config = dict(
    horizontal_flip=True,
    activation='leaky_relu',
    loss='cross_entropy',
    residual_init='none',
    optimizer='adamw',
    eps=1e-08,
    grad_clip=5.0,
    steps=7400,
    batch_size=128,
    epochs=4.9,
    lr_schedule='cosine',
    final_lr_fraction=0.01,
    warmup_steps=1480,
)
Rows from block 4, named by matrix and row number. Each number is 500 + 25 x the weight over its row's rms, rounded and kept within 0 to 999. All counts start at 0. Numbers have three digits each. After the name is the row's rms in percent of the matrix's.
# convs0: reduce pointwise conv (model.blocks.4.convs.0.weight, 224x448x1x1), inputs 56-111
convs0.29 088:534546551487511474484498539537531493502512515491499526496504497500500513501500494501529535524470520495489546487481536464508519501539487494509512486498487509500505485525
convs0.30 049:456499442500436495498498483496481459536491492538516487507530485504529517477472517540494487457482461453488467485482440452482465513449476513491499507529525526501523543483
convs0.31 075:507487495513505524465488493487493539454498499458455485491499442488457508442485481482508489507474499504498494510510507527505498511491480488504521504470460447494464486532
convs0.32 136:488568492491470492514490542554501471507506483523535494502491509507512468502494515506496521458489467478491520539514495484509467491501509497481508484518500535503504509500
convs0.33 131:507449520520536512500500487450488541483486503489495489498528498483506525493474485474512473539536531521499481479493520509489516504494434478517479478488479488503487477516
convs0.34 105:496552500499479475497493526557486457471503484468485494496498488491487479491496491472486511480502515473481527566540492498502487477506519479495513493490474491488474484497
convs0.35 113:494462526526522485493545480476488482500483522505523500497514482488520536482455484504515480541594550501480478481486502463475508492500429485524505483512498506494490519479
convs0.36 100:512505508475504525509500505498519576477508484493505492497495497484509486489470480485524501494455485498496507449488519481503490526503452479487504477485467488493473494546
convs0.37 100:530495529515540465488513510491516465503494540501512514492524487480532554495490490499507502551566549492491515484487532458494546488509471481540466480512474489501493500473
convs0.38 095:507504502492499522499497512497529556484509480491496502502499494487508482487475490490524517492449479498498515432477520479505490520507450480486498480488471485501482487548
convs0.39 082:466477455497462494498499460485484472575483494546518495492515479510527505456484509565499479467492482463481470476478448432477465495470487537492491501520546525496537526465
convs0.40 071:461485470490454509494508472476486451580486500536522491489515477505524515465483518583498478469492470487501470486486456469493472498464479557485489508519552513503542530463
convs0.41 096:514468514507528483480530491477498459523497526515520522487524469487555551481476495516505488541552545493482499486486519446492530494500427514518488498515502507491504499476
convs0.42 086:499438504507523529487510473454497535493483500489493495495513492488503511486444490493521473517488517516496483459484513490484518528486410505516516504487483481496496488532
convs0.43 079:537572520487501492483494546555534457505516506512508523490490486497505495486499505501520551497460491484478577483484532474515496499545511506495516485504492505494500491526
convs0.44 097:504568504496480484495490538569496481484509479497501489489504486498500462482494497482499531469478469471489533527510505489508467472510513473474505473497484500497484495511
convs0.45 123:497537474503490479500470521532493498452507475463485494494504488485496455477483481457488508473500479450479512551533506522510475471483515451475484483475486473509464474509
convs0.46 068:487503480498464497519515495500509479551508469552546491495469499520513459482467525550482500453483477464490490465472482454482453512494490521472500454534546569492526533501
convs0.47 098:520568532480500471486513542554526477507520519509510525502494504510499497512506503506526538509475512496487545481484522470518500495538505498499513488509488514491506493515
convs0.48 138:507593520489484491487510557583518481499512510510509508482499476499507495480505502506512549495470499478468547484484510477510487491536522493498525469503480508492492504520
convs0.49 124:499550492497483467497469537545506460478516483481492492491496477480493463477536475464492529468488480463466518542514498545520483479503561462488485481482497491500474471492
convs0.50 138:524541518478492488490503533531527481520518513519519538498480496510503501501494506510529535501458496498491542463468510474502507507529508506494519493507494514496515508534
convs0.51 114:514568522482489479490514570572519479505519496505511505487495488493516483483495493482509544484480497478475560485487515482509484484542513471496530468502484509496486508525
convs0.52 101:512454537512541497499504490458502527498493509494519505500514506482515533508445485497512484550529541510486490482493523470482523502505402490520503478499492510491497489515
convs0.53 107:517492508507523462493512502487528454501506542507501503478525470489530544477527495499498509540530551481479501477482504491513549500507512479555473481509484500496498486458
convs0.54 101:526541523474503494505498536528537475509521519499516521508484514512487506519503507508521536513467506504501539468478515476513526505532498512507507498508498518494509487517
convs0.55 126:522554525481491483486507535536525478527509508522511530493491492504502497490483500518526544504465496492492555463470524473495500495537488516494521488509505514495516506521
convs0.56 091:525506517505519467501479514502526450504506532507492485479546463488550539472547487496497524531496523492489526487489518503516538479511534474533461491498492483508500486465
convs0.57 083:543514560481526497503496531506541479501519522508502531500503501498484516506510498512531524541436519504499545457479532478515542517558493500513513494499501499498509488525
convs0.58 096:541527547483536484490498543522541498514526510513504541498510488494490514488500497506522534539452515499500545467468546461509542507552480500512516497499491499500508492522
convs0.59 056:479489475504483571499481470482487497547477499534509488492514455514516509450461522576495472472509476512512463493504449491492472495467470580489463532533543515484534503464
convs0.60 060:456476472507471519495510466462480480545480498531501496488509479511502514465476517575499468472492492480482453473483434468483484492453485544498471519522539518480519524452
convs0.61 083:548521553510535478490505531525536479505513522502509518495540473498539535489507490498528527554493529499487548467474543473508528509544486485514496482505480488511493491509
convs0.62 094:552520562511545488500518523519543489511508520502501508484521486495510534486500491504537533568503537489487538460475545482504525512549488493513504490498497492495503490514
convs0.63 061:472494464504491552509461478491483530525472465502510491510492495515511464491478510546485481463498432514513473502514483531503459508458516556462473543516526504503512502482
convs0.64 094:515503495506524496509488498495517458506503507506509484496545491480512511492531487514490510522492496496493498489482498532513535508494525495528435491500508485515503469452
convs0.65 118:522518504500526488520470514510522467482512511503490487487535489489500512487588472491499525522473497496482517524511508568530529500513566474532449490480492479516488448467
convs0.66 108:554543531476517499492487542540553473520517519526517529500510506507490510507525505519532553521440496498495568484488540481520521520551500517500500502513507511502515487513
convs0.67 071:555550537497524484493492544538547449504506511505507524492523474500510517484522500507523543534453508492488569473484552488521531503571514490514502484493501499505502491513
convs0.68 063:470473471503473516497513477485480488559495510551519480490491465512528516450480519579505476488495492487490478462482445446482484509476482569503477517537553520491534521483
convs0.69 101:525512506498525479495478509509532431521508527529507489476523475494525539480533490531519515534485515481485526480477516484512546495520508506531450486505507504507519483478
convs0.70 094:548518538477522473500496537519545469506512526497502534496502494499479518499527497504511535552452528488498549484486535491513539503559505495520508494495492503498503492506
convs0.71 067:487497487490478510492497494487499493575487507564522496489506472510523512449471516598510492488490480485491486471489479439489471504489478572492485510526546538475539529486
convs0.72 089:527488556538543482489537507485510474497508528493483501484512483481504543483503480494513501558553569503481521479485528471502537507526486490536513497499492492487494509483
convs0.73 084:505487494491499517512495503483526612488524489494505504502460489498510476493467492483503499494464477497507497475489515470523498508495457471484499477487477494491489493559
convs0.74 058:464487445494470567489461471494477508525480474510501481512502488514514489461451524556496481448500455518527463496519459494480470511459490557470477548517513505490529493489
convs0.75 061:458486455499467553502449482477468489518477482505497484505506495511509482487479514552496473458491441526510458506510449512489469514459496572472458539512528503506512501490
convs0.76 081:507474505498508529518492502475521611476507477479493495503489503486506485497486484480509499507468478509509496494505515516522501518502469477496481488489481493500485475539
convs0.77 081:535534546484512498490490541529534476502517512507510512498495499499483505503518502506520542525458512502494548478477537485502514508551498500500524491504493497493502490516
convs0.78 108:528505539527524495489527508502511460502503535490490508475515474492522543476493477494521509565535562490489512473494526452508538493525474487539510487501483491491496510489
convs0.79 090:513484503499511525521505506481514608485515475486498503505489493492515481489478493472502502506491485505507497471498523506533496505506468466488483485491480485503483488538
convs0.80 102:528480545528553491503518508485515487499496527500500495497530490492513546494496486493514509563543556500504511469488535473500536516529478478534504489500470490507502488493
convs0.81 094:547503553521550489493500527500522488505502527490485510478548474492532547482510490487517524584516542494489526482485548498500536504540483482528505493490483492506498485505
convs0.82 074:518469537528527501502525491478514475498502530483496503489508492483518534496495477483521501552550552514481511485482524481504520512521460473531515486495471499492496494501
convs0.83 068:470477459506487556499453468470477495536473482519503478499509474512513491461471514565495471465494439513505465485508453515487480506444495580480470533513536510499535495470
convs0.84 093:530598525482499485492490561559499467485495499485497501484526474492508478479516493483518532491462481487486554519510533486498498493545496476488511468497466503505496492509
convs0.85 095:485447504526493477477545470464475499481490512472493511490481480480499517477474477473512474515556551503489477471467484469490502491480454474532551483490473486494477522509
convs0.86 109:500531513488489474504514525521510558478508485486501488490490479488524488467456492460503508492475497487489515479492513459499476481514447459489523459485480506501461498540
convs0.87 110:524559547500502473487511542557524483508510498507510506491517497504497482493483500504515535510486515497487564496487541476502495501562472487495527475501492511495510495522
convs0.88 086:517481492482518497515474480478510479500504515513495475497529491494502504489544490493492495502425506496503497492492492520511552505489531492529447494484494492514497483466
convs0.89 099:471493491508467512515508497498488467578486490566530486481500485516539511472492514565489489481507491472491480507494472467476468489500477541496473469517548539492540537465
convs0.90 103:483502485496481486509495501508496481580494497567543486486503483509539518463491510560493495484499489463479490493494476458478469487491476534498468470525544542497539527480
convs0.91 088:488536469482467508521486519537502489515503474521529477503492507509525457495478511508487505448463452473498511542532500487510461489486486513463480495512524529498504491498
convs0.92 066:557498547486554477490497517498530534499522514503492521504535483494508508481500491500517524547441523506494536450487566493522537506540490479504493486501481501508498479526
convs0.93 068:479491466502460492512511494496488481560490501565529485490505474514533511462488512552500486468479482450471488490492469443484469500484454544499477493527538539499543520476
convs0.94 098:541536554485520455483502539540535485501521514491494527496523486496506500494506494487515529525459527503494553479492540484510515494566503474510506483492484510501496495518
convs0.95 117:527491545506534482497529507499526483510509531509512509480528493494518539497497493501527507559515559494484518445462535476513536492533475492541498485510501503505501500484
convs0.96 087:519525499498517483524482526522519449477505517492484494489539474499503507481539491474508512513464512484479525546536516517517535477505542459529461478485471489518479470460
convs0.97 090:509493497494505543506468487482515575467505489457478488499480503494477474492468489484510494490449482507506497488501511522510492523487482504489509528486479483504480473539
convs0.98 123:504504507490495497526505510505510581477513478477511492504491504492511485487460489460502509497483496490500504460491520459505490491498458466482515467481473505509460489552
convs0.99 124:498537480505484485501483521525492517467498476467490471494517482487504462468486481468489511474495463463480509546526506522509482484484496463485478488486490490506460484502
convs0.100 120:515535539489501476503514532532517513502513483502506502499523489491523484494468498487517522502479507500494535464485523460486487496539461469487525472499481507503492503542
convs0.101 109:530562533470497513500504551559520468531512508537532512485509478504514493484493504529516531502451488490475553487490530478498503492549484514493510477516493519486514507518
convs0.102 115:499564498500484507505497541557492459508506494508521499494521487501507482485470500502504524487483475475479531564523511485494477476510462505478510492508502519500498504492
convs0.103 098:544546510471520487508476542527541451485528513501498496487525479493499490487558494486516543510444495485488537493485536506526532485525555475513475480493486497513491474483
convs0.104 127:497510477500494514493464503512493540464501469448473479501502483488497464465483473455491498477482474471487497525519509518511490491475494476482479515473480469504459475516
convs0.105 076:499477506522518475480511490487511451496494528491495511480506485483512528477488491490502497537557557486481495459479511450500532474494477491554477472503492489497496510474
convs0.106 049:460476479519477529507497481479477475562498475561525471505501505520518496485467522556489481459502462492507463491475458465487457513476465554476490475515542529508558521477
convs0.107 105:525472519516547472483486493473515472488491527491487479481560466479539532463509489492505500547511527492492507461484528502505544490511480474528455472497469484507482478460
convs0.108 104:522484521522537484488513500479510471495494540493500495489548479479542550482505493484504504550544555501493511456492526491505544492506475473527473487501475489510489491478
convs0.109 108:503496525495498497518509510506523547496518488503517503501504498503516488488457494484511506504472501496482507447497521470500486495516450478489517469502494511506494488560
convs0.110 133:516534521492486487499518528534525494534512489534529510502500497511519479499469515522522524489461498505507541470470514458500481496533472505480525476524503525500524507536
convs0.111 118:498517517482478475498517513515520541504515487517514508495495499496506481497466492484515512493453490502495513472484506461487477503516466473482549471508493516496494504567
convs0.112 076:483461481504495525503484473468472521588480484563527489497499468502543488453487508575490487486497478481483474490498492478471477515487470563481478508527559539494551513500
convs0.113 087:486520499514483467507501514522508465507519483521513475497504492512497477491567508504467509481495481473486492552525483557529482492501570487495467493508526520503511498459
convs0.114 083:503493488501488508501498498489501496584493500575533495474492481507534519463484525584501497500507491465488499475484488457492494490493480564497454498531549547479555543479
convs0.115 077:531524561524524479516514538517535472495522531492498510492536487497513525500517497482536531567530544496495538474488536489514522514549526473523526473491482492504493493516
convs0.116 066:486448495546492504515544467470473480509486508489509497490533499495535521486467496498489477513579538493488468486482487478480510504472458489522480505507496494512510507484
convs0.117 093:527501553521546509537494515507515556497513503490512475500554493489562515492480491475504506542546520516493522479496546475515505503536444447506496485498480491524485474525
convs0.118 122:541547548478510487501491560541528456511524516507516514500505503508482506508536502508516542524443507494501562495493537494511523500570519510509507493505502504499510496515
convs0.119 079:550529560491523480499492548540545479509523513506512515501523501497503507503511495505521547531465517496496566463483542478508517511571508495515511482507499504499507485520
convs0.120 099:553545540480508481496474563553533453520524506521521500498518505502505501506517501518516552510433492501500584494490538484516510512561524514503504493514507508507512491524
convs0.121 096:567529559492539490511496543530542473505522516498509515497511510498493514511543499497512542547470524501509556487494548501521535504579523497518508488499495498512502487520
convs0.122 050:471445480516485536492485460461472504566485474535515470509487491506508480474469517552479461485497469495512469467481472491478477505475482564480468512525543536486543512489
convs0.123 050:472488465499481530514479484491482464537488484551503477497508489530493468499492543544479481471494461496492488501477462525511481496472510535487474512528533536509534496483
convs0.124 080:512519516483505539528475526520507569502499479505509480492494483505551476462478501498503517499440472485485514526531530486507481491522445501482475488493512510499494499511
convs0.125 049:477491466511475551502472489483493495522485465528503480501503489514521452480489507544479479468468434489505486514520468494494468517481482557470458511518533521491521501483
convs0.126 065:526548516496511516488472535537518513464513501459464507490492475491485477465487471465510518504464496471482540527540544507523497482530471479486505492476471460492483474513
convs0.127 104:556531552510527486500504543532538479499516515491494500489532485490523518489522491496524541544497519501495549479486536484516526516565505480510512494500481497508499478518
convs0.128 095:549536542477510487499492550543537466510529511515514501497496511505487500511534499505518537519446509507508556495488530485509521508563515508507518482502502509502504484519
convs0.129 091:557536550482515488497484565546535470510518511514511513502513503505500508506517499506519547527449509496500582491498543501514524507571513509504501488503509505499512491517
convs0.130 054:477473476510494513489520474480490492570483498570520478494496476509543495467492518562495480494519490489488473472483476472488489512479501562494490503532579542500556524480
convs0.131 122:496486498486495528517451500496490592513500468514527485506487499502522470491467498492491494480468465489487500506522506487496472484493465498476461470504503507493500461526
convs0.132 074:548531555510548488501504540531533489487511509486502494496544480491535520496528498494524542552516523507493550492498536509527533513561521477510511494501476493515492474509